A small text-conditioned image flow-matching model, trained from scratch.
Model: 10.8M parameters, 32-pixel images, text encoder width 192, text encoder norm layernorm, text encoder activation swiglu, norm groupnorm, activation relu, widths [64, 64, 128, 256].
Training: soap at rate 0.0018, 5600 steps, batches of 128.
Data: 195000 training examples, 3.7 epochs.
Rows from block 3 of the denoiser of a small text-conditioned image flow-matching model, named by matrix and row number. Rows with one number belong to one channel. Each number is 200 + 40 x the weight over its row's rms, rounded and kept within 0 to 999. All counts start at 0. After the name is the row's rms in percent of the matrix's.
After each channel's rows are labels from the 100 images, of 14976 (inputs lightly noised), where the channel reaches its highest value: "strongest on" is what is common among them; "peak on" is the class under the peak. Only what is clearly more common there than usual is listed. The data: simulated fluorescence microscopy of cells.
# convs0: first 3x3 conv (model.enc.1.0.convs.0.weight, 64x64x3x3, each kernel summed), inputs 0-63
# convs1: second 3x3 conv (model.enc.1.0.convs.1.weight, 64x64x3x3, transposed, each kernel summed), outputs 0-63

convs0.57,086,141,234,246,232,217,270,229,169,169,189,190,213,226,197,154,154,245,284,156,212,203,188,172,155,184,158,237,204,180,211,158,304,165,237,189,209,187,164,236,181,126,142,267,243,172,261,197,246,167,295,208,147,164,155,209,199,252,153,188,206,226,214,207,170
convs1.57,089,185,193,163,177,208,131,205,222,248,157,207,148,189,198,257,209,139,143,199,207,252,180,251,183,256,261,145,208,203,234,217,216,244,210,242,188,202,300,181,237,228,250,172,178,224,144,192,173,306,105,174,198,181,190,208,240,217,220,205,185,292,229,158,199
strongest on: few cells; cells: one or two; yellow stain; long thin cells
peak on: cytoplasm

convs0.54,074,147,228,247,123,221,230,162,132,304,253,187,193,179,194,238,207,243,201,181,172,198,101,190,167,177,263,269,150,232,207,186,215,214,196,224,225,217,126,211,183,194,170,206,194,271,254,260,149,204,266,197,220,176,162,206,145,196,232,219,242,233,236,239,221
convs1.54,137,203,209,243,197,172,284,189,157,227,152,189,183,210,187,241,154,172,185,248,242,189,187,158,238,209,88,160,206,169,192,170,124,152,194,193,192,184,193,158,189,118,201,187,154,170,266,225,245,209,217,191,229,158,171,155,152,295,233,191,161,271,257,242,165
strongest on: few cells; cells: one or two; long thin cells; fibres
peak on: cytoplasm

convs0.13,081,179,336,143,232,192,232,162,205,226,199,184,218,198,177,203,128,188,243,209,199,224,161,163,156,160,198,180,179,214,193,169,201,166,138,175,137,197,166,238,251,110,228,163,181,172,220,177,233,205,146,235,117,130,163,150,206,254,263,185,205,160,192,168,179
convs1.13,106,210,146,214,159,173,210,232,167,211,164,204,190,246,115,141,180,148,215,219,226,130,167,192,172,210,200,251,103,138,210,168,117,191,210,214,220,299,185,151,165,248,198,245,243,210,154,193,208,223,283,207,244,227,221,227,114,185,214,162,208,201,166,208,215
strongest on: yellow stain; long thin cells
peak on: cytoplasm

convs0.29,082,224,219,149,206,244,156,214,197,215,270,157,180,214,224,237,181,182,57,167,215,194,189,203,149,286,241,231,164,226,125,195,212,184,192,168,138,221,197,158,174,188,210,194,192,179,292,251,177,165,221,186,201,137,151,240,241,189,218,229,214,172,262,220,260
convs1.29,089,210,265,239,239,183,199,191,135,196,265,172,244,289,278,256,190,235,157,253,219,160,201,262,200,202,198,183,224,231,200,240,160,201,221,194,199,153,177,155,224,163,181,174,191,132,114,201,197,212,172,185,195,207,258,218,251,310,155,205,258,247,245,211,201
strongest on: few cells; cells: one or two; red stain; ring around the nucleus
peak on: nucleus

convs0.37,081,241,257,230,254,228,307,239,243,184,206,193,190,174,145,187,226,236,211,230,281,198,229,213,235,220,182,197,245,220,229,251,226,252,243,195,202,228,231,259,206,160,213,285,226,183,199,208,222,215,247,254,203,187,203,239,310,259,227,182,228,212,115,152,181
convs1.37,088,142,212,141,153,264,136,132,196,197,190,211,171,170,193,205,167,195,179,173,146,205,161,231,192,177,266,191,269,219,219,247,272,197,199,240,262,149,284,170,222,229,207,147,207,193,220,150,193,241,101,159,203,228,194,161,235,193,243,209,188,177,216,297,184
strongest on: crowded; cells: ten or more; dim; membrane rim
peak on: cytoplasm

convs0.11,091,215,123,247,230,178,202,308,288,161,228,152,193,214,230,232,196,198,258,194,265,208,224,223,251,254,175,216,245,206,241,207,174,210,196,194,285,202,227,190,155,306,160,211,130,203,183,192,237,242,249,153,199,214,225,224,131,219,189,208,206,245,234,174,200
convs1.11,075,185,239,167,195,247,202,149,161,216,297,229,243,221,269,156,185,149,199,113,187,213,118,212,130,182,220,193,220,221,182,202,275,174,184,143,160,167,223,191,239,171,184,100,166,177,209,225,139,225,204,231,172,175,209,149,278,202,243,246,174,196,181,187,185
strongest on: few cells; cells: one or two
peak on: nucleus

convs0.24,108,217,166,202,227,203,172,239,186,192,103,297,232,220,200,194,272,171,208,181,254,150,195,202,193,186,190,218,226,103,276,223,192,211,216,185,239,158,138,303,195,215,201,211,162,284,159,194,157,195,241,162,241,228,233,131,155,185,222,193,196,208,191,256,211
convs1.24,114,251,245,153,205,239,176,205,199,251,91,162,212,218,202,200,155,195,192,160,178,224,178,283,170,246,221,213,154,139,202,193,207,200,163,217,184,182,246,269,276,255,151,161,169,208,181,191,223,197,221,217,177,239,243,119,216,233,197,267,292,257,198,232,162
strongest on: few cells; cells: one or two; dim; green stain
peak on: nucleus

convs0.28,146,182,203,153,209,231,176,194,168,283,228,215,177,204,163,173,216,194,217,202,195,225,196,131,166,189,200,308,160,254,262,169,161,187,230,183,214,221,218,245,216,115,197,261,269,293,215,179,196,245,217,161,181,152,147,275,189,209,240,221,216,203,123,243,242
convs1.28,114,247,209,132,192,200,215,209,171,215,173,186,227,266,231,229,196,236,251,210,156,176,184,348,165,201,167,174,160,198,197,238,163,198,181,234,197,225,216,177,247,254,198,135,200,134,171,261,158,167,160,222,228,255,198,151,267,203,200,196,230,272,272,157,209
strongest on: few cells; cells: one or two; green stain; long thin cells
peak on: cytoplasm